Weights of a small image classifier.
Model: 24-pixel images, norm batchnorm.
Data: trained on rendered solids tumbling over patterned floors, 195000 training examples, 7.7 epochs.
Rows from block 7 of a small image classifier, named by matrix and row number. Rows with one number belong to one channel. Each number is 500 + 25 x the weight over its row's rms, rounded and kept within 0 to 999. All counts start at 0. Numbers have three digits each.
After each channel's rows are labels from the 100 images, of 14848, where the channel reaches its highest value: "top examples" is what is common among them. Only what is clearly more common there than usual is listed. The data: rendered solids tumbling over patterned floors.
# convs1: 3x3 conv (model.blocks.7.convs.1.weight, 64x64x3x3, each kernel summed), inputs 0-63
# convs2: expand pointwise conv (model.blocks.7.convs.2.weight, 256x64x1x1, transposed), outputs 0-127

convs1.31:510451514506509429498533501496512507459516504466444496512486471480444497532523529488469459462474521464497525489521532509505498496536536503507487496469484457496515496513492473513516513506526506
convs2.31:519528488503539533519481474522507500493480475471475502498523496492524523464574506504488524523522506492480496517522459537468488501491529483470557482512494525496497518497496460506464559520485484528536503466464500491486514476497510461510490533524485555520492529550502481549472505502504513469514561515508520561513460529508496509500492515467474514499546517517445480531474472501476539487486
top examples: light from behind the camera; blue object

convs1.0:475453458476476479496535488514484534491513531501485523490527481468467481520501549471492488520459497509531526521482523496508531488525525464530471468479520527488466523536502502474459506491463466
convs2.0:538502504489510496473470461529512483453440472552500523451499480513474477493526478497475497497497475430500504466522532480482498503494519448481510487504531505538464461470471564479495488544499507543522484471519480516448486481484495511539527499469531496483483461482464562505469518489509481514483501469461482538520492475491500475535457490484472476502480511548486488514514462528514505478482
top examples: light from behind the camera; blue object; teal object

convs1.21:546523544507492481512502485430468479487529479504495449484424475506511506535469458489532514483474531511464514517496513480506475503496524514507514517527484481496463496478480495514510489536482503
convs2.21:495520492469517526499519492496518522534478518458481505504523501451479515514524504469492542477462490476516519557536487488548534586490515519514472531497502483513469503491491503543478526534481542489479528485427471509538520462516453519499476554537527476515494544509523498515494501484501509485457521510515533469480464545514504476435570532524491514511476530484487481506493509433464511488513
top examples: light from behind the camera; blue object; count: four

convs1.40:532471473484524477491513478513454512532498507537513509474540502468463473532524501517548510483465510492482501534513509502532502478503508521519529563477468525460499535534498501478488499522484453
convs2.40:461513499409525503472494500481520510501480493519513495494497509514518490477523479508487494509521463481467514528538500449537509541485491502528519490510511476524491488478518530517460513531489512491497514443539448527515511442488478505444478519517516486472506473482493542533495516497527462527493493523483470490508488501481469478537549500487450504471495504533476463487516487521539510501480
top examples: light from behind the camera; blue object

convs1.18:547512554501506529491538551540516523559519518485534518507517457529510512480522527528507529500532514492494498508495486511533536502509498498492514540528520523508527543527496523493463501541503515
convs2.18:484486521478480512478482500496521473471506500495566492521499459544494460470484459520455507518489485521496532460503516486488516514498497562478550463507496479505467502480463496478464486501496465464507525458503483467485466459464539517453480529519462503501484462508473487474501505533488490459452497456494467472515510501472513513510472491465505485522495498473449476512530478502452517487474
top examples: light from behind the camera; blue object; teal object

convs1.6:541526504527497517452500521516480496525538534499527495504510492541497532507526502551516488454504536461498515503497492540495509464509516521514534530533478507488502525528476492508525499536565535
convs2.6:513450489503508497503473513473524500532525498496483495522446503483476518472489494520478510483466458516544525511470482527539503478444500532420511491480491486470463522507496465537469502472447533505512492505445530488512450517513484487499473520533498504503488529497502453469515483502466488512452497507508476474482510525503479488476491492505557513458506481459458490486528487451446484502489
top examples: light from behind the camera; blue object; its colour: blue

convs1.52:497507487502502451501475470451487493469495514535475483496454477500460509474512447463466471496497500478478503481515464533486446482486482516469484485491482489510491538480478483523483491464558504
convs2.52:476483481509508472526504489486483494524504444501494469455503530467486518468522539505538509497527526510480489488484487546559496435505496466513437451506480532490519526519532491515463514492492495477501520511524483503446499506469432460503502503513534489507527507506530470521460472512489536509556536538513516484477462497518488499503469469516552512488531540478472479522516472491510495516483
top examples: light from behind the scene

convs1.26:477492498465520505509494499488513473474570514474514470513482492489509497571494506474515483513487549492502558531494539502492503498509569476542496503513490512500497501479456489481521535530503486
convs2.26:482504472512502527499485470556521539530526496488490559478531491475480483472523485483493560542516517494488506497540461489502518491510545509510479489454481495454504516480536491541494539520539478494529527487501507548482487508481527490504501549535490546542450517547477487531481468527469521496493535476535494506520499540497469470470517472492493515520487468497505478533507504501493554481486
top examples: light from behind the camera; blue object

convs1.50:479500518500490524510468492541516550527512471520549535506545521494526513518506493525513504525527489519508509489515530480465504495439524491481476539527517531554513542464540501499527505510502485
convs2.50:434461491490458513497478509512516473471492475537568493517506451496491484521511499455468502502509497481485499499505519464429515521499495531463515530484524515453456488465499560484547480489497464456517516492485498470523480490502532563492552526482403497525455504497483497506517487533475502438476505456508480480540500504507507510505491487458434469521492513503526514511507511505497522482503
top examples: light from behind the camera; blue object

convs1.62:460483481494485476505480485505498479465503486489485510496500540420479483541488474487470486516520517533488519491521532477471449481507514489481460447464493512495501496500509498454531530501458483
convs2.62:480478457466503503500515495502517494505513442483540497485533521511521499490518524441513529495510548492453515457548529504518513497524504446531459483481486497471521531475490489540474505493553503532536525537532441505465477488502507536524532541487486489512457525512499508546450493531476546506509520523490496513514476551457495513481518522462511497503491504490470458500526514545505531463487
top examples: light from behind the camera; blue object; count: four; its colour: blue

convs1.29:530488500465491489497498489415480427473505496503470430496439481488480493507511498497501493496489499481490499498483481515510511485488495493494510523492502447484502468517467491507511507507542449
convs2.29:498517471533542495496489466514494452503461505503499515461498490460518527497549522537498487522499512509518478525489478531466523532523496498503500495511487556516477524497502509507475528516475461475485519462458513514536535517504472498494484524516507474491525534485542502510469507500496492484462521514496487492459436525563515500478541481539456540496522564545462509491435458500458526529480
top examples: light from behind the camera; blue object

convs1.43:488482454519512469459508492484509493537466508513486486504483488530441492510482526475493516461456511438508477520477528513505516494495482522515514480492477447517459462489482477532485486462470520
convs2.43:462504492499481498481451476491491483479483471484482489449499478522528482557486491485482483490536483483475494501502489492489463535473474515492501516502493507512477461487535498469483513525485493475497528486508448488475482464451497491479479483491507492453536459482520506508457510522490492486511492537490504498498470510477504502514518515511508472491551514507463454505475483499524496543477
top examples: light from behind the scene

convs1.45:509540524518485553509494542533514507511521464444547514484532531469558499510497517572513517530524541500502504529518504482495524505511520495484487512497529511484531526514504500478506513519490521
convs2.45:501465490483451495478491510522504527480515531426533519500505495520463480480502478481488525517496507471503503485503475458503481496517496549525520492473503470429475482483528457523502509515513472470477513485497505490441493499491520516481490543500464478507496492522485500493508457515473489464494494477497523496514510494492520469471497481474488484529497477448489481512473467525457535500500
top examples: light from behind the camera; blue object; count: four; its colour: blue

convs1.46:519455531485489447478516477506502511498476492425478526514504496500438509498523530482494488455441501464516493489506518485481497503496507487499486498463509484491512434471508464516498484473503514
convs2.46:525505499483520522490490503517497508476505485466473495516502486493529487494502506501478508509521489479481486504478466511477459509480486495488575503522500521515500511503475450499463543502480502527520485477489485459474494453473520465489471505523471535480513478530497473529500520480526486487514501488491528535490488481474489496506480536463441480503523506494418470520517491527500526502476
top examples: light from behind the scene; count: one

convs1.30:509499563480512529553537493515509558481483467464504514505531481485543468494482536494512498535515490518518505477531511463505558531476516459507495476485512479470482515518504490482490506502466485
convs2.30:564510521452495512486492493543522539460507522504488491499525458488489458550472483490488491517484489505478488513501486523446482494476497554491527518458514471496485481490510538511568531525505520526487505490459519498494487514494505534501485501527492524500537523512502458486516507490475488460510490460511534525499467507478511516473464508500529434528505502498562494514479522561478513531520
top examples: light from behind the scene

convs1.4:473519482503491471485471484500496490510488473466495503484495499445495493499468465472472481500488503508443489487494494447471453467481498482460459461475488495496471496488509485442479501493435502
convs2.4:528491458461516461515521491453503511481453443475496506479512507534477529514521526481534503496502478506463515509552508520499503511499477479525481486477491476457525498486483514468487499481508497554471517516512523499475495528525494521553517523450513489476506492476506481465472532505467497516518512530492510480478525515506524540450530533496543507496464507544507515449441478480513520465508
top examples: light from behind the scene

convs1.25:543528541508538517493536530542505532548518507480529526504536488538510503517515513513509512510527529528481521504506518507531527502522517499503507542524529540502500562509510527506491515536515551
convs2.25:499476528455454496497489492492524516528562560490505505510508476518481490498478492452446519490461481525476512468523517505521502490464489529495522458477484434468478469488511464515485487505504494465483515463476504510472465493507489503472461516515497479486476475515466502470492466511484512489475492502521483473499507481457516510489461477500514471513500468449515493509515472514458499489520
top examples: light from behind the camera; blue object; yellow object

convs1.60:452491510492475489531485506526496478503553498458496511519505507516506492575511511512504482515492548489486559524500535493481481498520562489545511505522465489522526505485511510496514533544492489
convs2.60:510500478498479521481509469511540556515482455512484528498515500506488501495532517456477529550505520483467507491550493518532520485478519500519489475464481514454492472463525523546537549527529489492520550475492523505497466501481502497522493534500495534533478496554488462510498466535483521498512524495558531501517517531511522478492516504481487475556489492499531516519492494529485541501533
top examples: light from behind the camera; blue object

convs1.49:466498470482481451497466480468505470462499489507434485530450491488464482497504479454446487475503502495480506490497487505490470491489491507482487444474465459511486482488477471509498516481535485
convs2.49:485500467531522481514509498504500504490482462432483472483495548460498498457504533522543476524516547501479494476475460506548504458552492471517455489514468539497497533519527432501492510497490491464506510545519457506463512482499432466478470490469549475488519518485551452479487509487499502506509517511498504458480469488514527471483456470491539509520521529492475484509460491481494502527464
top examples: light from behind the camera

convs1.16:517522500494500523504529502509497525507551491520488489523516493510514441530503536495555530500489526509514522557498513512515540518507532500545522508509511491488438544506496505522515515568506500
convs2.16:515486517502507544479474509479517541485518537482499534530493505549486521470501468491494522517499511492505570460489449494510515501503519509496514487468458466486514514499534477515512541541497523495482516500495519484503460510487472476495482526524501517492501475480461524490502460531483475555494522492497425506508525530500501470508462501493482524557485476491531478480480497559482516485464
top examples: light from behind the camera; blue object

convs1.47:468520509543512472503470475489502536501485490459523497456511528450513470504478459511477483493498480524469497443519526474475447490462490509469483484474493521495481490463528491487517481464476522
convs2.47:526465490460460482501527518501496497488469464482487483492527504467477504502521504482506494475429496482452475498536514506496478486499470498490513501487517521477479511476496492487525520474510507518492507521466480489493497475517503502541477499462476489508497543483514458502467464483501516452519510501486545506498507505505527496475491508500517469492456507491518496509427472446498486510548
top examples: light from behind the scene

convs1.8:474457495501473441459534498475494538457480516504480492509488481525456465532533485524501463458503497526488502525478540501489464490551495491510507540504460525507506516509490491503486509480472469
convs2.8:552466519503476526485481496548504473533520529512520506528517532555471473500490476475520462496526533489538509488482527542514481515463505499533511482495476503502499509475488496492494484537521519512522499517531462497511484489504456497510477510514523480481498476515505497475476488504478530491447512481506584545487469475485511482512475523479544492509500478526456465503474502495487492505561
top examples: light from behind the scene

convs1.51:528515525494492520541509516438494481494529495523516456495477532504513466568494477507505520531458530525485538528505553490495481503532538505523490506502497514501494508504505527512556517534483487
convs2.51:517516478530551509475488466516526509557498492519497552493527510512490505499547515508483530533493532494513556494530514515497534511492534480492501471478475495497481482465531515528481535525523510495518519493487504542511464493495484489507482555483505532522466518531500504525466476498491531523488531502519513491494475514511479486490524542477507521555475481535509489536456488530497548487521
top examples: light from behind the camera; blue object; yellow object

convs1.1:459452496475490502506495514504485491477563498488499493518516505501498490576524507492492477505522530500484551512487545504489491483528561479533512505507463517507524510497484503489502543545515456
convs2.1:513509489496506518497490489533524534533505492503487536487559523489506493464536499474497558533505500502481505500541493496519532504491532480497478503476485474464507499451511480543495513517537500490524542491484474536494473505490504485493508528509497544542464503548483479522446466514452559478498537494527515492533491540508484461469496494495455485516507479486503472530502508470478523474519
top examples: light from behind the camera; blue object; teal object

convs1.3:545504514492488528485506500529510538540499509480555525485539494525514532490523522503507514545514510520485513506491493469487529507487509470507498545528557569502520537496504519502447517511475511
convs2.3:513498554488451469485478503523481504504535543484541521484516453478470453520499463469476499504494476507471482507519506484499506514466491536491500486480539452506438466483490489508499485507523488499468496488520469532473511471485524530444501504496459489506470526543471524508503484494501501455456486507487526508532480513451485501501464438499520468524492471447517503533499471497465504476501
top examples: light from behind the camera; blue object

convs1.42:489423521471495478508495492484496486465504474451455507496494476454467476509513506476486468507478490481487497474511501492482515489499498477479491463492533423476509457466495475479475502507503468
convs2.42:526582511477526544515523510496478525479507463471469498514491528519542521452513484485521491503545506451497492522504486539534484460478497450529519449523479474533533530521514496521473510535514525525521498506510454517512522479492476466510465491552533527531490517523509547526496519520473516471520507532529533545509481513521513506491557519472501537467519499518456494514474468493498491506517
top examples: light from behind the camera; blue object